A small contrastive image-text model, trained from scratch.
Model: 10.3M parameters, 48-pixel images, encoder arch regnet, encoder norm batchnorm, encoder depths [4, 4, 4, 4], text encoder layers 7.
Rows from block 4 of the text encoder, named by matrix and row number. Each number is 500 + 40 x the weight over its row's rms, rounded and kept within 0 to 999. All counts start at 0. Numbers have three digits each. After the name is the row's rms in percent of the matrix's.
# fc2: MLP down (text_encoder.blocks.4.mlp.fc2.weight, 320x1280), inputs 480-639
fc2.108 095:496489455475469508499569499548490485499453505447474466479505438477481452540475458602501523496474552535533529488457500517475522477525502529434481465489448522549485502493488415475483557541508470494451435383522455402514492477584485490484490507553463472502607537553520463467450492520479408505516491518529413458503535478535483441585477448492527463471526508446500358462466470467526495554460516460492422464492441467402559492487529463521461494511469459546553532574533454488481442530530480
fc2.109 101:587504481503497489485457459483509549528458467530554516475529512460438546484530494545488499521511482522491539533480439490496492496498535503561584493500535640517552559495427518445520460496489482477532558529540541556521597543603527488498548446533518458495505511487548546545515532476532522503464594496451521493488506469514570483544596509442434508623475406517466485492544541483506481530475472507433550531522492493467426491533469537491546526471582541555565485513518558559463512483519546
fc2.110 102:471533558471483473535475575544510471495485470454552535441484505498456505519450492540506554547475438524489540499447515473492441470449498496581503530487512486453538528480579472580492475562525540559619531544556493493460483430516541519483424520495459531539537461551450493550435490527562537476539556564635491455524455493498519518510538504561520519546502538527514563514493513567537474517497455503470461528573515493530544527489529403554549546558456525523436498474456492542510436540512475
fc2.111 102:425505536538556451518518497558491477510429455538526541462438574488515506512448453557493548535506500511469488484505512528490449471514504465460469470456515556486504479539504538477504490539496533547551605516478525464474504514512538542436521501457465424477464519518513553404514514574507469445530490430499522538551538447524435547500552537528432527538540511442476437430497467504497519439496509510500505577480534458492550508554513509479501491520525527445518469490532490525451466461432542
fc2.112 098:481497529454461502462566457488479546478464546447568513522496534481508437509467431528486517408420497482512531433510456490505527450515495492483503515412484465504517445482493467516612465481497453441517499462482463469528497434468519515417547497506508534476511541503509502498503490474501478541466486525584485465544492485475461454506530484494547477538489430463433569437479492581491467482483492505550484475535500452482473570498501497435492505503552530511517462505434463469443488503490527
fc2.113 089:533526453419507462515445496507461441449476466408487483541504436433443502496564493513434538486553478490543488490519524444453552434504505505434571485472481462473504501524583442547551553487534514491463524506496528543532460499517463488524553503529502454491525454521485491470497499570520533487463489523417530468437533540488506550524423480473539460574561481447511458500474504440509509458546578485519450518481483499467448440497467527564465510461512482526463532582492458468483520479524493
fc2.114 106:561541577507565540487543445482476467508601505492518438488537489516556468491595493472467550483500509468536510559526478480415512447533531510466455520468514549490529486403553593555472585483490477547532470545485512537507554439504556479471452468512496515458553573531527472504398544466547551561521493526525533524438528579528572469490450475559498490548557502577490500478471517491538567547504507481491455506480487519492479511540521455554470525533475535521469379362512491547507500496569469
fc2.115 098:435417507468432451468521510485515493509510564493457527509458407515508492450539499458529386511521518495579524512524471508609561585440428497506499455525486408517431486514526439474494515574567556496400506477477493483560515569471522594445547553483470495503490522521476412535494476525484453589533480507467489510516488473450482505447434450524536497507416503461506492515494478533508468601468430567473495526461471521523562447397458504459532510472516534463465573536460420509529570448504497
fc2.116 102:450536493461492542566485478529490529519452523415452485566438467411507464497478484442507456440466463475571519396481529516509543483494488482517476437518505484569516524537500532524521476513532500506486427525503489481506435465451481556550467488506516449493554453530467563539553456462489442432564519472472520498552580496439439473471400524440531505572468512473504483419500488411479531491502475540504493465516495452503492546428561536431588469456450542514535500458507356468403531483485600
fc2.117 104:533482484492467522518441479475492462534433467513511494534527503515425513478473449474509522458453499505477543567465444473492484515522466523455515514507476450557463522451498497448505444467510409540525477456499407550537494454539506524500501472519498539474454526458457541518477428504482539431528444487500482491487445490422545470512468451445458476519541478520526471436530517447530551525480474484509451481513448444466522479407467517500537504408473508473532484484478512476353465541509502
fc2.118 109:419509502470473459537464522520550488486477440466496405505470442508492475457472574503467431482499581503503528538562476522430446485493552510563474459430449448481516517480513524493523489519429458407503492602446499450529558448545494528451548496514432502480584522484463494532487512430519466545501439518606465500458525519452438441518509467460517474465512457466468558464539541511469531512469506508511518500461474488419443471487531457495512514464470504516518402425587432543462521525418545
fc2.119 093:455492621532546549485528548512535480429534502500534539412508494439547555493475425494483500507483492565522480479458457535496476515505480487459507501572513549478535545478592474517483510509454512517565593547575450437557569512514463567511512479477507467517480557488516477509551498523448458473503517500507464409471473489619455515524517493532490512545602597530437516511499462455499527448498455458493527450517536550535584460519542538542444512448506537454495445426524661476493515438498445
fc2.120 097:544527489555537483501577542450582486424503506558528579506525475500474482533566538494470494590508483599552491502531492523505490602637472520513465508509515601549514548513573447474553520517499574438564558419565503564510505484489517534464515463541481492491456421462478510526452503517516526483395553463495462446455511553490561462560532529568423509504473488537461456531517509533496564498539490473518496495509546497503449552451428542484516487492555450468420409437517612484477514564476581
fc2.162 104:547481577514501500531463546472531528538434520484485457417463483541525505519479489488461525479443529527429514569507569491513554559509487517435437480487544409416481465502555452496539485496512512471516449445525469517453497488470540523452437497467494459423485497515482495459490498549474498444543504537467442450508486494512471515477415493525502501483496561465516575463512522536502451502481513478498540500516490475494565441476448481494438453507415464449502472547588401492430511542484476
fc2.163 099:527487466459500480469555484518510503536406529497516500583428534494553464528511536490506492566487456498553463527521462496527495445517467445591463490415471467499503511462465544508515466485514451460472457392437495520476498479515506551578509468536505566460583552528517463519530534536519462497476481493392568510465539487501536497528566482496468539418503588437544448597484478485527403450502540516515483541550478492522460526527503506507493500510491499583494511422502634478516537487487493
fc2.164 100:514499475551513453503548515540528497460477552432530446579510540516495491465522531473447538518476461486421478525466478541554477510445471510533502460525441567501524503567531500514457459475511485524568451583517452502487554515514511457523530454503507492508546488600414551445509525561500491491493507523396450490496553499462484537458566502478504519481505491465494583447431438511523477533490468521497557503544488493561498467495479529519516600522534546556504566479508598507613559455514534
fc2.165 098:521452447464423558457452476459491430468471470525505495550537450473497468509493478493500528484510536541505521506523474440448444474498508568471509502459466581518520497558565549462460516525514491516615492505496518475482465491512497547465495452491482509418593470513513595465507523464445556472504515534432520479511512524449550469486650432542517467548495530519521521514556482580483529539482506527471570533492546404495490513440495530426449424459591543508483490437408576543500472468513453
fc2.166 096:540575511444520528560498465513488413529513481459542528462490524498489532551511467544496466503516488528446484499513541549505470493411536532484474526509510450496472454527480588506522501471540528501502575508470486521461482508538556489513516501590520461459497481475483521514547516441483519487513463525427510538490534553547467578464544493445422446495480528530498513639491524444491430487499476494532583506513514564555512501528434537519426481442488411449524478453505513518510503470532503
fc2.167 107:507475465461465559443509379502480514502463548460539482484529513469467512482504505487529499485441446519509473465507486461488544480504524536527500544540472552505555470508431435391496513517559418438490609442484487479483469524469580543506545551563486556528494518512515466453504526404459493527513534468457483519515452472527548443472604526481522458477480480506542536576502535460448533490492471447495534480468445517487474562433476467467463471477410485492436484445517531496446528492554462
fc2.168 105:529457584532521512407482482493496479524610494526515476455523535536550498465471475495496456467493534521435525512486504451542546529445532488468448420548543499465496518544397518493490515519502549516457447489487474517571440497459508522463476544459534542513519528541489484552585546501493512504488479580507499560517563522528470508518469509419596525493456513480565462430519450537517541499553561461502486499542458487533502500603486515537511535513483571539491511546533424569580541495497481
fc2.169 094:482498438514432539493507605452518510470600532523445500535485525488464502484513481526454545539512595518463523516416523510476440540495545482486477519517543492523546474578463532588503532510477482560508422398437431454427448476513512455477538481475495527519523478450473522515530513533520504551485572467529538465502564526528453477526564495489489455479439529491589536563481490489495529460549491530529490499497539547526523422536557509507505464563516578499475429432538564517548478538481507
fc2.170 099:457454352397530538504438480527496482491601412506527441505490516539510538480489499503533409512529498526522442537433551525495463534495486502508580487540501526463511487496536528510447486453450430568555455532432461447489426530503483468499473483469467465481466507450529477532580555414520446509493445572479498538511428513525471490455577503525542550476465508454498518479527465482491534557496522540548481461494484537484437501511511555424529526560523498537482487505444601456525436482527493
fc2.171 094:501462497538483483471440542441538484443501429547401548472451527474524427517506498475536499436496464527497537496500503511425508482453559496433534526453458442513451477493481463438464475535494462447550526527532540488495525504439494554503427531492494496479546518408549438534438489540492508530530389500494508488475545476503509477508438454495497506515531514491457517427449525449500434475454492473491475522473478490540517475482522452489480413551504522513529488398500454512516556530496500
fc2.172 103:498555565597500507446512464441429479481441475479492510448537535524445530514511475542495463433502473594514545521562495535442435513501464520600504496488470473459508427552565499458527509491447508471537606562615502450481522478519498457476531466583478487452463420623513524415509503425446517438440469525468548490523529513545512488469547481496517541532514447499502494582477493537470474485520524581456498532510530518489420482455536405525519552487556493453473481561481639550462458472510382
fc2.173 094:480535530405547524478445418563456483541488465491509510420491499576444502505525515482443427475531535594473502507521437488465518442479463526520490525451505438503541505567556518535556473507462469475557535510437473487518466549422486484468555519640481449568476484555394524499521481455477476485458463438506475539587527494479513482498466528490405542508481498468516524494510487543536430541462484505462554530471502540500487520538535408516431463475442478530488471452441503430487549478519538
fc2.174 104:496504502543496470578540516513469531465515518523489523448526596571577477493510484466507585507521514537471468497527512424468453466516517528573496491504551555561485521500567530505542515510493540472469588506538537469562530599481494453537494533493556507512518510535531552518503543528576548498474476522522498506485444535536540542476538580546534531463529548520535450568476552522477527486477473485494450513512531514489584484522516476572550448614668566475480623545508480507532490426492518
fc2.175 093:529426428473497446482511489557441527509518490488521550427516460483526541555475502540498538571428456510539533592555488508525485506451460468450525496464555613537483457523476480560438444523473501546567455452538537516505496585475490498482440494504467494527533515430510474439492536611466557525524481493335536489452523515504516538545568513545519454415439507475482432532485502485468469452524544508508465502506517507490556607443512496617543474482536502451457495480512491527433468501501514
fc2.176 092:544533472528518506513527545465481573482533591594466550536472533498511542561510511495469566523466543479562478565496455529517570490535503473451509509506438513472526509515483483515491561451427523634476544583462494461516565535518528462492520481530530546464498492538459543557562494546509512520503636492560497526534469493468523558505468488461528555559474528490515486381415468597504489534456568480497542483530472522470580450549561570475453457478507388522494511497487452523540514517454474
fc2.177 107:523489563507500484475464564527466497406563550518533431422444477476458499479495506511529566476492495512476442574523534470514503485444540447552463494533449515505510511545552503546502460457545585495516546430502485446485512491533475507451510477484523495530520547484468476585451469597501514508499497448461454485462485499552532568496426547548547570484537510556470588530593500551488432547504531543455463483478515442546533509524550388495498501483428501550482621521504525440453498466438573
fc2.178 101:497485459409519524450475547488470483517513504487546485479491534488485502528511519489490486481510496542490507539525627535484484509450473479542495563461493423511537444463585572544497534454562530566438527482459553491492527468491479529552486479497505434515519415547522530490473507466529491486533477486509528506506583470554461518560556500485407503524464455477509450589549484466500572467518440548518516511568501553524470486479500476480521468484479476533556438446505477470522519516557613
fc2.179 089:494456433554507522528529501522485497522528576536524470500512456528569441515438483488599513430525551463462517507499514486531454538486483483579507474548510580520529480514529506491488571406515409462552511483458489523442502475508489520533469520501497451503427495509512531503488499445526537549471556484584484541553479480468533504467510452463445498474482508492536536568445490437462585520448509476490520516415541388472491553568511467560498523462601528502489419559529549578520485490508503
fc2.180 098:513528403469516446511542460532515501497453514539502408488525521558468526547537468452604484496554498495489503518522577511505534524447436469481525528486499484517448525548421401535517497475464454507482529511546513463476504450393497488430523605510397541485521417529475472516427482503525471500516540463505554548506425460412504455550319531498471468531461489513465566443456543515533471541494504461470469460562463493539506578553497567524454504467496494473456482497525449516447489485479571
fc2.181 099:501512487508470474490474536511485510457482505545452586449493450488541458475523478513487452451513486517490420481494532494463506441457467489481444461467476440504524447507553490481471576485518499445487562549478469490438444535466514499497457465495484506516461513487468487453546494492499440539461510444495524488467519473545525529498437559579564501477485450510495485499509451506527551464501498482545529480436531458525418480468552455486486425486432449433492565527437511451523505529473488
fc2.182 101:486462359489445538515520470444528428465472508465473475537416559534524503462501539461511513456500459542500509445544494525452499483495474511519528505467454548484479511510458536453437468484510529496490487407473548498489492489495530445537514522539507507508506476490492460495436504474509532533465491446553494451466449381516381518527538408508528540466470475461501439510443429443443549511536381466527535477460491510494463396475465533529466464490439565436502471501479576459529487532454501
fc2.183 101:472502596579509569483563528596520473477581527468540562413500549478516563464557521541525515508523455547536537526507464452510505525500505456556514449519490610472463487491613516538517567521510487569547451474524539491541516530532507539468511515528519541448466490450476565487563478469523536526469518557496498555480514571574511533511588506492528529515528514571486530557551497472449504527534495503516523502459499454480538453466542503540515439547456552522455438359530618482489475453555401
fc2.184 095:506398443475506492534454477513553492439577520500396500486514473470505431543501505436536476460499387417503452485525492516457492492465517527486491508512464578494483484551462528446464529473557475468499408437507458502550470477489449485504502543506453504465472502533487463539433538472503523432503456547481460509542454494482444504465446524542454545496410368490503605464499442476500480511497501470529516514465435428515455469522468582460506435492467487473476413454519485478460450486487482
fc2.185 104:492506436583488461513520517511545503447565523533483515559498464478494525434509490484418518534527534459470456543490478464512496464496467524487502484478519502486539512468478537512469494412492537469427542450418435519494514507518531521515487511554533544450550462444487481440513522520514421406502404504513488476465553447469487521506491586500413491446444472516447442500459431480520477544495469543551505541563492535538513526514469577440562475441543445521502567383499504504487539475476511
fc2.186 100:453482498529481510506399409521423490452493447478512475538478435549482487479518482493491457496493480461532461513497523494473492485485470537504477454471507436527473533499448565535400435556523471538462600540466539512525518472524480517452526439541497508490574511523518426517499505493461475529545507514504453468437510555469565501424539472500526537490495536537508499503551511483517552542455521506505469450491519385409566512472470580564489482439437500548482478530481538474498484440506569
fc2.187 093:498472501462451470495542496488480549507566512525484503482494518587558528522490469475406498517541388624511534513448505537476529539475513442557525538517448601546550500544594445503545526528523486508530551561527470559473480456483495480478503514501508493569485410458519496511467508489536493534481466499580563505505493538494493468438581510493494452440510434461502565507593485503461517572512514482488498487548509470452523540535490457545471405519482561422493479428479511551492447442460560
fc2.188 102:515517429540483460567408489441418487444559449530502535516466527454454507465514452515461421427468423488493484485493470450476468473500472473457509479459492443517463464519565506505537546490561490493456494435455505465513464503495449479470473450492501513455572528430432509485505492451486448405531510461460487464468571424519480491502509491519523504497456519469467472571464452445486487441483443509522474472520493505518571531550477497475510502390467494470496514489422485414470459493471492
fc2.189 093:477441406517528453588471565550529456506428508494511480470559509489480526500468474527451508576553526507484494501453494423487468478508445475646512579525519479477536458495474537496511411548449513512518545537485529497444472488469535554452548475501396490459521547517491549480563498503463522481474470489547504481466474428579504504490545520426564444447442549502475458488554447462536453487443533524457528512554513490518484525489532577491523508488514433529494498406514510531506478464555415